Rows from block 5 of a small CTC audio transcriber, named by matrix and row number. Rows with one number belong to one neuron. Each number is 500 + 25 x the weight over its row's rms, rounded and kept within 0 to 999. All counts start at 0. Numbers have three digits each.
After each neuron's rows are labels from the 100 clips, of 14976, where the neuron reaches its largest size: "strongest on" is what is common among them. Only what is clearly more common there than usual is listed. The data: short made-up English sentences, spoken by a formant synthesiser in many voices. In brackets: how many of the 100.
# u: gMLP up (value half) (model.blocks.5.mixer.u.weight, 256x192), inputs 156-191
# v: gMLP up (gate half) (model.blocks.5.mixer.v.weight, 256x192), inputs 156-191
# out: gMLP down (model.blocks.5.mixer.out.weight, 192x256, transposed), outputs 156-191

u.217:497500531503479483486478479504542474478509558480523451522498538511492472508482490528505486478501550498469447
v.217:516528466520536521498481481504498510486507485503522553502509475493470503505486478447489500482491496487474532
out.217:551553499508517479495515525500515544501511492492503517432469492537497501467540492513469510531512413510514484
strongest on: reverberation (92); thin (high-pass) (28)

u.59:486475488495486494469482528484495499491490504467531508483479508490539482498513549506479494529498475489526501
v.59:458522471453503519521530463488471504510510503515480489499514493538475496514473482510524505529561495490506493
out.59:534479499496510487526520494491479532491524478509494477464481458496512485513526537493499446495476499503492455
strongest on: /oʊ/ (92); "chose" (49); "show" (40); "me" (40)

u.65:522539529535440531473480481551482496528493496521475462526563508508448515503525474498424450534537520514488496
v.65:515482523502449539525445491538487466525495519475487501526530511510532546511494514523481505512526480453484530
out.65:454470470505514538485484480513521502499532500504492522480508507474541540516526511515513500517481536468467525
strongest on: /ə/ (94); /ɛ/ (93); /n/ (85); "again" (81)

u.252:469502518491516503504489509514541431540509530435515462533534520542513482527474529520557526502469504495476479
v.252:489466484538545486482468473517464508490519483531480532496468505507517470512487512525476496460485540471527505
out.252:506445472506494534478486483512473515501497482502506516478465483470515499480502547478508501472510520486486513
strongest on: sentence kind: statement (100); /ɑ/ (56); /f/ (48); "farmer" (40)

u.63:527490499513541463503537497536486482483449568492489492485481515519493512527497457436510485468467487455508496
v.63:485543477485462488476471544519491476517518483444505528476501530521534503531469459512501487517483477485484485
out.63:505506503497490484513503463513482479489503514512525518516521485503520541496490534534519534458515506530477502
strongest on: /s/ (100); /ɔ/ (99); /l/ (99); "lost" (93)

u.222:492493482518482497553556510525456493502459453518484489497527509498491487561510530509497455464465460453516494
v.222:456488470506476508489509517502521508521496474489529474528491461525515458548499524524527486518505487483560481
out.222:474483454505529522494451464497475495503520545489505486506492497484567534520525452517496549517522515505499477
strongest on: /ə/ (96); /s/ (84); "station" (82); /ʃ/ (82)

u.51:485509497539501517552525512496494475530492512491505478569516483499476491481518492480492468453504511527512476
v.51:510497472489507521479522486527449481492468479535525490528531527523514507496462506521513505510502475450498496
out.51:473474498484500535452484473495487470524521510494486495505484495497507514493546464514507548533469470450526527
strongest on: reverberation (60)

u.138:505522534546490533529494509538457511451487495483450485502520487481491503520474523485467490514504524523530486
v.138:499519480474528510518480497517519495457530478450478446531493487501482523559505487491512505543502457495461531
out.138:503480500546522483528477523471522514500481521499476540481503525496523493524498501480492518461538502499512485
strongest on: number of words: 5 (70); "was" (55); "very" (43); "found" (35)

u.178:507469513506499483486538508476524488525468482486530503506483553499502505507479464536490477522476447480529480
v.178:480523503512517459509489506404504512491532503500522501492518475509464473484508504473522469506515533500458510
out.178:530493478485491508478480527518520505507483493476511499473480530528504507491514498500513507473550495440503490
strongest on: /ɝ/ (76); "her" (55)

u.146:535503501504555502505542531513485520511504475519522517454476487500500514493500505463468511483498511532473543
v.146:473492442490486525497498527519495438519461510475504504512482479478528468496470463506483502510521511502527488
out.146:481492502547489530506480451473504480481500506529486461503515477504498490501542520511487526502460551522456468
strongest on: /s/ (84); /b/ (72); /ɑ/ (59); /oʊ/ (58)

u.23:458529524500521508526496484482493505436475490533493544516514486517495520468491528510523432488538527491495486
v.23:513497481545498553491434476548507519511476529514521495499481514487488518494486482473514484507524483484494512
out.23:491483470523505517542478518516526500483497545459506531493466441538467495503469506510511496484554517522523452
strongest on: /ɛ/ (79); /v/ (60); reverberation (52); "every" (47)

u.176:464484502474516494520474501463455444487510475501493512503469511539503457496474478483492504481442488493452516
v.176:491496528494530473530510537474515499499503487477476476447462473468494490551496516494487522515510441504464487
out.176:457501509467557470501482547455535465461525513522517531458483533498471489472483503476510543491459490497487512
strongest on: /z/ (98); "was" (55); "very" (43); "not" (29)

u.125:523477459515453488470531499483484527497516524523507518508540507466514481489467461483483521463494545477483519
v.125:489492492504450499515469566504479492513446493457510525502520480507538500531477474501517463527472502478532481
out.125:559517466456545484475511505530514505507509501503483540496469512504499514467531457507500500525502481510512522
strongest on: /ʌ/ (64); /dʒ/ (56); "judge" (50)

u.25:557484513516535479449524498549541483478538488508505531498487517473505530475499446474485515501524472521463568
v.25:515500504505500501490465494510497524497501493521528515479538480519487515500509474502495480486454541450453497
out.25:494482490494466487484507496429525473520494540492503517507476510535490473524499500512482532492503477484512467
strongest on: reverberation (75); /ɑ/ (54)

u.205:529552501524473516487486527536487494518519466528518498535513500500484549488490445481536480472525522480487496
v.205:480506515489498488513524515479490511491443504486494527494545557459520498532494490495478509472464511538499507
out.205:447477517498517522504552454456482483469474496453513519500505506463472485534499511531511491502484472515518469
strongest on: sentence kind: statement (100); /s/ (92); number of words: 4 (81); "slept" (43)

u.0:518454509467473509471515516506509462517489536467513468498515520503522464529500520546502521498520490511504497
v.0:497482499495513437504552517484505495515486512498493494543465469497464502503518497522519474503476458476515487
out.0:556511517538505457492488494484516474495486439521526504464468452535441514501550524469472474492503474513524494
strongest on: sentence kind: statement (98); /s/ (86); /ɝ/ (84); /b/ (68)

u.35:468522523494473458488540526520482490436485506489470443543495462494492487488521512511504474528491524550510515
v.35:496514493459534484500523545509477449464491494457496502487487501495493506509521494438487522507479507471457548
out.35:496508515499485517471475467439513524507496499509518432447520533514492493499523484474475517504459461463489474
strongest on: /i/ (96); /k/ (73); "key" (62)

u.127:511528491475480500523516480477483484513507513510501469535525480555502460479516472502519453524427476479561472
v.127:484515509466498489504460457466511500479523472454471498502507489498450519504502491515513495506518487505476502
out.127:503485488523529534518504499496491470512479446503520518481530484501508507466525520493470528493463485523489527
strongest on: /aɪ/ (100); "my" (99); /m/ (99); sentence kind: statement (99)

u.157:458517532487506474493570520496513476479559512509489506482499485518461498515498483472526492500483526444530501
v.157:529565479495479530500514509502458543493515522474483535509490505512509506493534473437494518509511483464490518
out.157:500513484483527505477484466561545473504545470487503563518477489481541482456495486533492475489517527504512502
strongest on: /d/ (82); /aʊ/ (65); number of words: 5 (61); "round" (60)

u.224:503508524474482465475440499508509498507509492509510469464476492512530503520517470460472557498497486467489486
v.224:514521470475469501463489514509522555491527467518510513493535484497469466504495517506434488465489522501461499
out.224:519468493487500525517517512551478524527466497491532500549455493499500507521507507459517496497489475498485495
strongest on: sentence kind: request (97); "me" (95); "bring" (67); /ŋ/ (67)

u.77:537479506470499491486509494494488507475484476504471461541519518492538499495485517504476493462524491553442511
v.77:525504518496496489486453526520451510483502513517492515472489531466505490502494540517528473501473507520517528
out.77:491468496471498507517493510533542499522535498510527539505507500491488509453507488546492519523504499504536466
strongest on: /eɪ/ (77); /p/ (70); "painted" (60); "who" (36)

u.94:487538541464489463529515511511488506506487492440488493537516503524514487525515474537517464502498491461505519
v.94:489560454529487530498484545515520483512533527472519447493517508533502489484499509500531510518501488466451476
out.94:493524493535511533545485488549483501476499468534481538486486470469497516474489555492491476510498512479574490
strongest on: sentence kind: request (54); /f/ (53); "find" (41); "please" (37)

u.196:478533502461451527483519516511497545519510472516457499493496521466504453498480521545519500499539481536430542
v.196:499525479491452512491510453469510499510510477474499447468509478514475460519518470493480505535515490499487474
out.196:513527515508501468498551497530511536532505500504522463534517527480500486511519516507547497481505445480534513
strongest on: /ɪ/ (99); /f/ (56); "fish" (43); "thin" (25)

u.36:505515505525530506508459507572446506465508528531490458528515530522537530509501512506525518505479524497501488
v.36:497505487480482510540480558463465513490522511494503532531496497513501491497526455533485494495563503484503518
out.36:508551491530484488480502498473538516521511485483459542478458483488481501487504496456474507513517483509501514
strongest on: "saw" (27); "window" (26)

u.189:458486495493506503508490509447485511500489502522493511513490466520488487495475570507512480516534498471525495
v.189:483508472478518501522484498501492482503480496473492483499531563493538515502512512517488508487463472522534486
out.189:505506468513528517458478452519539495507503539535505478497476490463535497481483498484481506496458518527493450
strongest on: /s/ (95); /eɪ/ (67); "slept" (35); "waits" (32)

u.131:520461513544503515470471465482475521491486519523498486434491456508512496537517528498483525496475471518466466
v.131:503486471497540493470469478547502490464502535502528530495555522503489523510474514464501498481506497489499527
out.131:499493495515484511470509479506496469509503508485505510541478519503470539482506491528497512504541502481537520
strongest on: /aɪ/ (94); /w/ (82); "twice" (70); reverberation (61)

u.203:490510517462506488524478483478484475488521535443504504536540519508505492514485480546529441532508523446536498
v.203:505500497497478503524507556454520519509464522505458505514519480501532483493495496501491487518534490496494509
out.203:438477511490524500458493492469487482512556484486504552511535498498502503499460482466508521503522536497540542
strongest on: /s/ (98); /ə/ (98); /ɔ/ (91); /f/ (91)

u.28:504488552490472489483461498528458459502449511533494519470512522509495508535480551506480478503524472530487485
v.28:500491505494482478491562543526530523535483485472486437508459481477498469528474501457542461521508483510498544
out.28:513550494493488471544510509527534505507515413514527538456480432511519497477509559504481499542532463490503468
strongest on: /ɪ/ (96); /ə/ (94); /k/ (88); /tʃ/ (86)

u.84:486496523545500464543508466491503511494486544496477481541463489449494439524537489517543473524516521545472514
v.84:497538496471484490506497515491520536469491494492464455527506518446510484522482540486501484552491484457494444
out.84:507500456488499544501505474485518482517487506564533496483508520554489517458482478493494503501504510465514519
strongest on: /i/ (84); /b/ (71); /tʃ/ (54); "beach" (51)

u.183:457507514485490478488478512472478516478519500472515514534531506500520503515507491483482506497553560517483513
v.183:492548527533487510495466502518507499451479483487495484504516516566473492522474514487506502551535498472442461
out.183:531457491523498492500533500463520544505495493498555510513511518495478516490530479527530533467504485484505482
strongest on: /z/ (77); "is" (37); "blue" (32); "very" (29)

u.145:488521509491494521469452471495500553483515472490480457532486456501462526487479466517516520540478509490482481
v.145:464503492498511516464455449529491498522524495505519503516505515500503506512517530500533465512536528466504491
out.145:486457521523516525478519505505475530549499521490478473532495544488544466515483491540517524475518516525495527
strongest on: sentence kind: statement (96); /g/ (49); "green" (26)

u.14:438530453463509511531505529484466458477484546447468474481513512470465494532490531474497458516503482481487489
v.14:521513498504486494464520494432530521533524480497531516478516423506456486516497510492460478500474522508470500
out.14:483484484568486503473520483528497513525517526507475485522535542526524523470530556571532529500444463503564514
strongest on: /f/ (76); sentence kind: request (66); "find" (60); "please" (50)

u.55:517497504479543518515498493523518508479533482543537512530514560520532527449501545495508467464509477488498494
v.55:512490506534506493520532519472514490512464514458488531473525503480527490514486498479508502492452513468455489
out.55:543471472502449463479502507529494469491470557525502491485503506510498480489501514510490508464494532464456455
strongest on: /ʌ/ (100); /p/ (94); /m/ (90); /dʒ/ (88)

u.61:482494482522453490510497485482522509488463520511485482538526513552486440532506501505530503515479531496491475
v.61:521496483453500469495461518496465502487452551515485502480512523550528510480500477454469515531467534476469508
out.61:515514555482504498476487531477484509492488475481485517496521513483483486479474488472472517528496475524509501
strongest on: /ɪ/ (93); /w/ (90); /d/ (84); /oʊ/ (82)

u.184:472533472534477518481520488511509520503489491456511511502460486524462483495448485496536481489533527528471546
v.184:487505494474490507506474509487513534497524550479457494470530496469490482525478528482539485447466509512499472
out.184:506477518518500569511485508516457495535500472511512457485566539528526501524522560504496501501465516469495458
strongest on: /u/ (98); /ʃ/ (56); "school" (51); "shoe" (40)

u.175:483534493563508512516504523504507484475486472513499495491481520534485509508467513488511462522501540498465522
v.175:483477482514517545475546484486493475511476514485483434486495539465531484497511525499535530470461453487499460
out.175:456490465474505483516519521510561482486503481472522521503530524482516454470485503499516497460535498484530482
strongest on: /eɪ/ (77); "sister" (38); "sailor" (32); "waits" (30)

u.142:521454496492543510526513506488518480491472518485547475489515506499511492511512440513474506507500511448472517
v.142:507477462462534507502473508487467454491504498435515507491505532506500452516492492515500525479518506483446512
out.142:475532500526506504484487508468470489486509504469489483505500510510542480505445507483444535531483536521510522
strongest on: /n/ (91); /oʊ/ (90); /f/ (68); "phone" (58)

u.57:522561475456483495499484484552499485532507514505481485486510507455468511499465466517509508492467499532488497
v.57:516493459489507520482503534437496520519494483513499520483564495451544514536514501451469493436485524503521527
out.57:509475525495535448538556511513527492493505498503522541523531484522495499534518519511527527489525464514546468
strongest on: /ɪ/ (95); /s/ (92); "his" (51); "sister" (33)

u.90:499473545494522480535490488464508540474514467494449497506517482478472493473509496517516526510508509501485537
v.90:502512528480484474498467532489502501502514491503498484520484509519444527533472488464498515491525482421455508
out.90:530542465513476467471488493522508493517490475489525528468473489462481513491532439459503550514473478504497513
strongest on: /ɛ/ (88); /v/ (83); /i/ (83); "every" (68)

u.103:525485510483455469514517511485495501529474512494485509509487473544477462515451493465461507516550525508522481
v.103:494522513471498477516473477459512484466531462528481503507516538498521531508472501521502508500492516483499535
out.103:493479465500486524533527516528490519515476422493520481516506487548468472483529513506497476472501502442510485
strongest on: reverberation (60)

u.79:486535494490464535523538529472511541489523491509455486529492512502531513486533523521511482510511491490497500
v.79:511475475528478450473464535486510511519480517501504540508486449508497525536488486517512504473517507497497494
out.79:511521455511527489458453457518513525491510458507499499528464453468474531497499487472505488480502518481493485
strongest on: "my" (100); /m/ (100); /aɪ/ (100)

u.48:481514514535477507523491512502481476446509505476505450535527511474501483515515486469526457477485527469493511
v.48:491543487501513455472525496516479537460481512511492439534493508514487516537504481477500511531492478519491515
out.48:503502543493495499511504529506484505488469487517532484501557531441514485525508526452490461485447474497499521
strongest on: /z/ (100); "was" (88); "very" (44); "not" (37)

u.155:514521492470449444504493532462504541493540512528508515520512455539476490511492531485493504485509506494493520
v.155:515526496497461499485461527526473524517445483520499536495520492509515501520460500516465534501436558498493462
out.155:493460487499544487494539500495501507502473483522498509449473514533526495461522531466488482486487475498513499
strongest on: /ʌ/ (55); /dʒ/ (38); "laughed" (36); "jumped" (25)

u.156:491509453487467458551502508504483504505491534490491510523516510518467460502478504484527467454519526521493504
v.156:487533497468492496510501521514527525497496468487484461539503491479539514507524524558546475524500475482508515
out.156:508437509491521496477493466470536461503481512517522537466488507490512488463526479499479539522480476537537521
strongest on: /s/ (99); /ɔ/ (74); "horse" (64); "mouse" (29)

u.249:495502505516506474524492506460477500494483473512418527520480506507490484503499532531489493518472513511493537
v.249:483523519505461466474520477467524503513513541471508464538465467518507467489484529543543525526528479468455479
out.249:528533550450465498483528460529471504476470463502546490485492530485446526474463512506521512485487491503491542
strongest on: /u/ (65); /j/ (60); "usual" (56); /ʒ/ (56)

u.123:520466518526537479507494502488496510464505521507486483503515466520473496496486476496491539543544488498503505
v.123:499527453500472447495517507543509466478527494483521463474501495470465495520499474515502505494505454468504508
out.123:535484512520463497479452506501495513551494503495505471523525491454493483524506473504540543513495486531495515
strongest on: /n/ (98); /dʒ/ (94); /s/ (93); /eɪ/ (90)

u.213:519496511497504512483493499510503516464538565473498488493514500431510529505503530511473473484476504538502498
v.213:516534494526532447458499531522521518497484511487494461489469490561461488501496463494508504486517486504503515
out.213:458502481472493488537541496541521482498472483512533532540499512529504515546475510499526505454471510457530506
strongest on: /ɪ/ (95); /z/ (90); "is" (69); number of words: 5 (63)

u.10:502495515517509461548558526497501455508449514545465473520512545509507485491528577494497461474456493517499490
v.10:494512458499491463507470531476527517484489483505430515506508504507466491493509476510492477547499497490514464
out.10:475517487532479491489466507537477544513517473532473515479476470472508464532469480475498503526513487520512460
strongest on: "my" (100); /m/ (100); /aɪ/ (100); sentence kind: statement (100)

u.242:504531473467523535501505515498472481538525504439493492546485535543511514499523484529540477498515472485451499
v.242:513484513472485473481484574485513543488539504448488498504460497460467478524518460501508505502526464509461528
out.242:480530496480533489491507537498488494477527503513522463548466462483504483509446482543526460518494504546514526
strongest on: sentence kind: statement (100); /aʊ/ (53); "horse" (41); "mouse" (37)

u.237:534547508499468534522502515492494532501499525469489491565481543496503450504498448514525496503503486501464498
v.237:492512501531495450483437502480518480501495480458536503513545501539496496554525484485492527489491511481431489
out.237:516510467511506466514533477526448499528505461531481517529505476497466497503533554547459492443535501493498487
strongest on: "that" (36); "later" (26)

u.93:551472473526536461505472510483531515495484524538499529518493504485544477460506467502442511528484501524513543
v.93:512514446501525538488465484513510521491481522526530493508499528467515510505521456471494514478502474464486510
out.93:495506497489489463509486536470497514486523429498478525491526474501464479548524516485460484509461496525518477
strongest on: sentence kind: request (59); "please" (43); "me" (31)

u.254:522546503511529451501489515535478511468511510506491457499434501520494493494526475511491513499504471534465476
v.254:497539497471498475478475554500520465506502531487516457515492501497511496518511470492512506552529466480469500
out.254:549493515511506499505503488515479495519520438485491496548486511523470508444525517499501498524493475503470512
strongest on: /z/ (100); number of words: 5 (90); "very" (58); "is" (57)

u.137:468501498468481487544515472497464507511470505536494509520500486542468484496513500511554456481501488532506512
v.137:526521500481499535491490540440502511502498492516511534476537510459527510511482472436459498495483503486464547
out.137:520466518457448483520573489530549526505488530495518484501534535477474484470492513552530514472494477549524526
strongest on: /ʌ/ (71); /m/ (69); /dʒ/ (68); /p/ (63)

u.141:531481480521475513472466487485455533457483526528506487514496474451465504492501500473515524497480533529465504
v.141:468497515475499519517452501532490486518522558495490490450498540498536476485488475551503501500482497494498509
out.141:514495471507511462525477491465517488490487461487483509511500523499529507509512518542484502475545488517496486
strongest on: /ə/ (97); /l/ (97); /æ/ (96); /p/ (94)

u.140:465473453537501524444495527482509480531495500489473521483462492470501483497535493502511511480483486466474494
v.140:480531473464532486485497502479447485463502538508460507527514519515496507527518499455507501482533474472501511
out.140:493485469540539484448483552531548519506522520486476506495454545463547497496525451508519501511464521490535542
strongest on: /aɪ/ (99); /m/ (76); "my" (60); "white" (41)

u.231:515531516518516469514520496471464514479457456504477508555490484488493474489488556492468474504510499534504513
v.231:463510462481460523496496521486462520497495468499468498490492442486501487519484475479491482485508467519534536
out.231:475515522489487506524498492533476485517554519507475489574506481463518502502507525538562488509502493479509516
strongest on: /b/ (89); /ɝ/ (87); /ð/ (83); /ʌ/ (82)

u.73:499497478497480497492478481461466487486490476490476506504536473536508489522510552507464522467476493526501499
v.73:449503451517514547506466482479504521516484504527487492521481489453525504497509499521527508493452476458511473
out.73:523508513502527491508518498527510456485470540530516499496535475530483513450513497491493513480518553432536478
strongest on: /b/ (100); /ɝ/ (98); /ð/ (91); /ʌ/ (79)

u.172:511528505510487521498524495534516536485504536533512511521539547549513526495508486499514478506499468500499504
v.172:478483480520514516538456525541510493486502486501517509480484492464476515498519497489508486482507496451492491
out.172:535493439506519485477455492522508503487477529495480509497533453474515529492534499476470513468504531488445451
strongest on: /u/ (65); /aʊ/ (57); sentence kind: question (57); reverberation (52)

u.17:485560516497488512521530501494502515520481475501480525520487479558471483515502440484476485526536497477488497
v.17:485539485526485469496508500531489468490478483527505525484491497467506481505500467473524538485463501489502455
out.17:484515436518544546531475486485509494503484519478493528498492493526493508460523499509504510495514520457537465
strongest on: /n/ (95); /dʒ/ (82); /ɔ/ (74); "orange" (65)

u.99:463538532466510503544499492483488490470499511507473508512444495522499444473497511532523453526518543499478475
v.99:490489480475524479510488544506491485478476476512482501488489501487480477491498462509495499505490483465519499
out.99:525452509492484508510485504510499511522479498474518513467564480506497487508525489521516501491483509469512419
strongest on: /i/ (100); /v/ (78); "heavy" (68); "shiny" (31)

u.49:540489501507534520500457490489542547524529477513550489471508510463539502504528501509474533488522529536495485
v.49:522498469530501480501497507535514487462459504510446495520476540499506483482515535518500487517472465518518505
out.49:484494535477518433510508548475516536468496509510504482517520527443493489469478491484554494494497518539489543
strongest on: reverberation (74); muffled (low-pass) (33); "was" (31); pink noise (27)

u.11:499513498488456507485531467497473492485505515482458465593480532536490516469529521521499497530512494487483521
v.11:494521491516543470512502528504521485474508488428492471467455478504493505519507469493502514537517483506502499
out.11:505516545487513520569522542527501482493500474483515503509511489519517492549492508489487497537512490543518549
strongest on: sentence kind: statement (94); /aɪ/ (69); "likes" (27); /j/ (25)

u.216:524532516542439534486533511470456534488441528492473489534544492470510510508490492488562482441496518516483519
v.216:495504526531478501513516466525501485511464496495489477513475495443519496552502509500536486528490475460486506
out.216:497523495454528487487512491504489474461546462510467526450476557524504501498482512537497507500516503457511514
strongest on: /ɛ/ (97); /ð/ (91); "there" (80)

u.139:475539476480475497561462486479511528507530517475511513522491475499445480558477511489546476553462494494515459
v.139:527508460465453508473476505464479495497517479504467497451435527491537491494474500476487510403521496492463544
out.139:514483538434493509497502517512500499487507537501521512507537511482485507475438457521517509525487514491522501
strongest on: /ɪ/ (99); /d/ (94); /h/ (87); "hid" (76)

u.136:542503497509493449506472502470494501481475480501524486520486474552459496519522517471526502505496538465513505
v.136:474464501471518510490486475502508447486485516504467524464445526534512459497463495483495500465454520511489522
out.136:482522516442495529478527520490533483486473532511524498491491504529565495483436469538496515525472534503518478
strongest on: /oʊ/ (73); "road" (37); "boat" (32); "likes" (25)

u.50:518530493511513523484499510489491468516521508532526509542526515502543526465475497481445486510488528518491520
v.50:506488413518532507492491484516524514538498576503507538499499496437516514500482541508487510493487488487504514
out.50:529497510519543499519552523493552464502443485513515509487521469551531492504521519489487510462508497492528477
strongest on: /aɪ/ (91); /k/ (71); "behind" (25)

u.219:454486476509487432547517469495475515520489513511473527521507477477502476506488534519531450463511477526536508
v.219:491500461461492482516473524489487504470454537483467529483478507464507472501501521450514498488478488498533452
out.219:499522561509517457506494488509518527529554485540509486512474510467492524535500488473505521524522493503489517
strongest on: /ɛ/ (80); /w/ (77); sentence kind: question (73); "where" (72)

u.45:486531470500464515518475466543503470535534517490496536515475547498464444517477488548499481473495512468459472
v.45:480507530511498486488509496488498491472496454468510429504497499481519532560483499479510510492509468475476524
out.45:504499518433518487478501478494515525505544506497514510487482517492515490485488480466504497486476543474536523
strongest on: /z/ (95); /w/ (84); "very" (42); "wheel" (32)

u.187:527512547455500507502475499483539532546504491516484420517534491487492510509506518534473543514488477468479469
v.187:513464496511500492508526533470487504501490513525499520493527540497485506489501519522520488460481491502496469
out.187:461479517478520520531510526500505519506500475507514492539522479460492516481516524494503479499473477505522531
strongest on: number of words: 3 (50); "she" (49); "he" (40); "sang" (35)

u.236:529471475517553475484492479477494532481504556538504479510499490461516517490523507513494516488470516521521521
v.236:490487485526494479470566483478480512485507505511491521448452507518497471507468498515478535493516523502515530
out.236:510480470500497496487472512488547513524519484499479508499476495533490504474526488516457482527472503491535494
strongest on: /ə/ (86); /æ/ (74); /ʌ/ (59); "above" (49)

u.220:501519477494511491519492447474514457453544498494505488472463527514465526514473463466478463485505526511460451
v.220:540511475478518454485484478516525464477515498490521513421449467525499529472458481506503490449496561487475503
out.220:499528493464537481519450498491531451495528503496515522463517491504494457488507488508484507522508485513509462
strongest on: /oʊ/ (57); /u/ (56); "window" (36)

u.92:495486449470525501497498548532526487514497522479472509457497491534488467497442445460505516488524493478532526
v.92:524484479485454500495495521466484509510451484483490489514509489531507468522495502502524497498465518479506514
out.92:503510493478525502487493490491528492460493467501524530508522521497498495487496534434478488468500453473527499
strongest on: sentence kind: statement (100); /d/ (91); /ɔ/ (85); /g/ (82)

u.119:487553463458515494543523485482488490502497488461485473539490519510504481484512544547566497491489502481508464
v.119:505481521521478456480482526465472474518515488473496496510515457541489514521510448486478494504499520502445512
out.119:463502513486495558492471525487484529547538512472485475480499458473476485547412450474483465517539545477473510
strongest on: "that" (100); /æ/ (100); /ð/ (100); sentence kind: question (56)

u.240:483488540517533485498515517450523523551495501496498500474542491541487503504491461528497496542524530489520530
v.240:485501492502506482479472488491519487523495541518500470487478522464468507515462489461548548457499500457491512
out.240:504509491522494505496507466488537510471505465534532531486502460538461522504494483497511503465541488502467502
strongest on: /aɪ/ (84); /b/ (75); number of words: 9 (33); "cleaned" (29)

u.41:510512477461513495472562480490509519501505472511541502495506494487525507500484545480462516483521468516461532
v.41:498581465500467462506491483537503500515480476528493498544539532522486489496476531473503406494484507472523501
out.41:501476553487528506528467513484496497480475462514550498503546534509461549526492506518512497492471491490526476
strongest on: /aɪ/ (67); /tʃ/ (50); "chair" (44); "twice" (38)

u.166:505484509441486482539464476441515452433532520503486552496521486485449498476454508528542503513522533504486494
v.166:462501505507479464510494540523488529466478515487531467520476474509474462518476494512546479511499525460500479
out.166:518539464518485502502464476547489554534504506526480488518494491488531518499510525473507505503566478522482482
strongest on: /d/ (93); /h/ (84); /eɪ/ (72); /p/ (67)

u.225:533481500519501507483452525489479481503482538528524491489545492491535524534508518508471548498448517489512466
v.225:478578462489512510491473468482522517512508522478494456558499525494480474473523483484485501508497495460500460
out.225:478476504482473511520516478488493500495513500472501489517496463456452478516507498505496505455499527522536530
strongest on: /n/ (98); /k/ (90); /ɔɪ/ (78); "coin" (77)

u.160:507531498490464499493548521496529515521529522499527476529455528448507504521472459547478417504538468509453493
v.160:481499441451486528493487457523491502502463562531504483494513485504513501484491522551502491464544448469501498
out.160:505469509504481491508511531514499522500492485459544497510528523488496484486507525543509468507486460590508489
strongest on: /ɝ/ (94); /d/ (82); "her" (53)

u.104:528521503547531515523482527558521536515497500494503465473497471489539486515520466522492515505524461477469511
v.104:488487490506482480479530506515498477534508508467526441492449531531494487486549477527500503490492480471440521
out.104:496500499467530474493535468537518446497536482509519461502516509569465522531459536492489460453513504485498497
strongest on: number of words: 5 (80); /ɑ/ (60); "not" (49); "shiny" (25)

u.192:501475491550528474494525461525507488484491521502506531523504505526469496513481433450520526493531526498501520
v.192:536502480473503422539534535514486528515450483501512497478502511536508479521457477538481494497492479491484519
out.192:513511508474492487530513525499514546523492488445505494523504535492461526473506522500511451532493491510490451
strongest on: /oʊ/ (85); /ʃ/ (67); "show" (36); "chose" (35)

u.2:492498492494516528487514520492526507489516519515507517486543513555493533490496495499474508477484478487505475
v.2:485526481515501481482534466505501460484515516487503479504469507516486482537468506492498506497464524488424484
out.2:510476519488503491507565518529471536481500483508581484547472518426473491488480515482513474492519477537536538
strongest on: /ɪ/ (100); /l/ (99); "village" (97); /dʒ/ (97)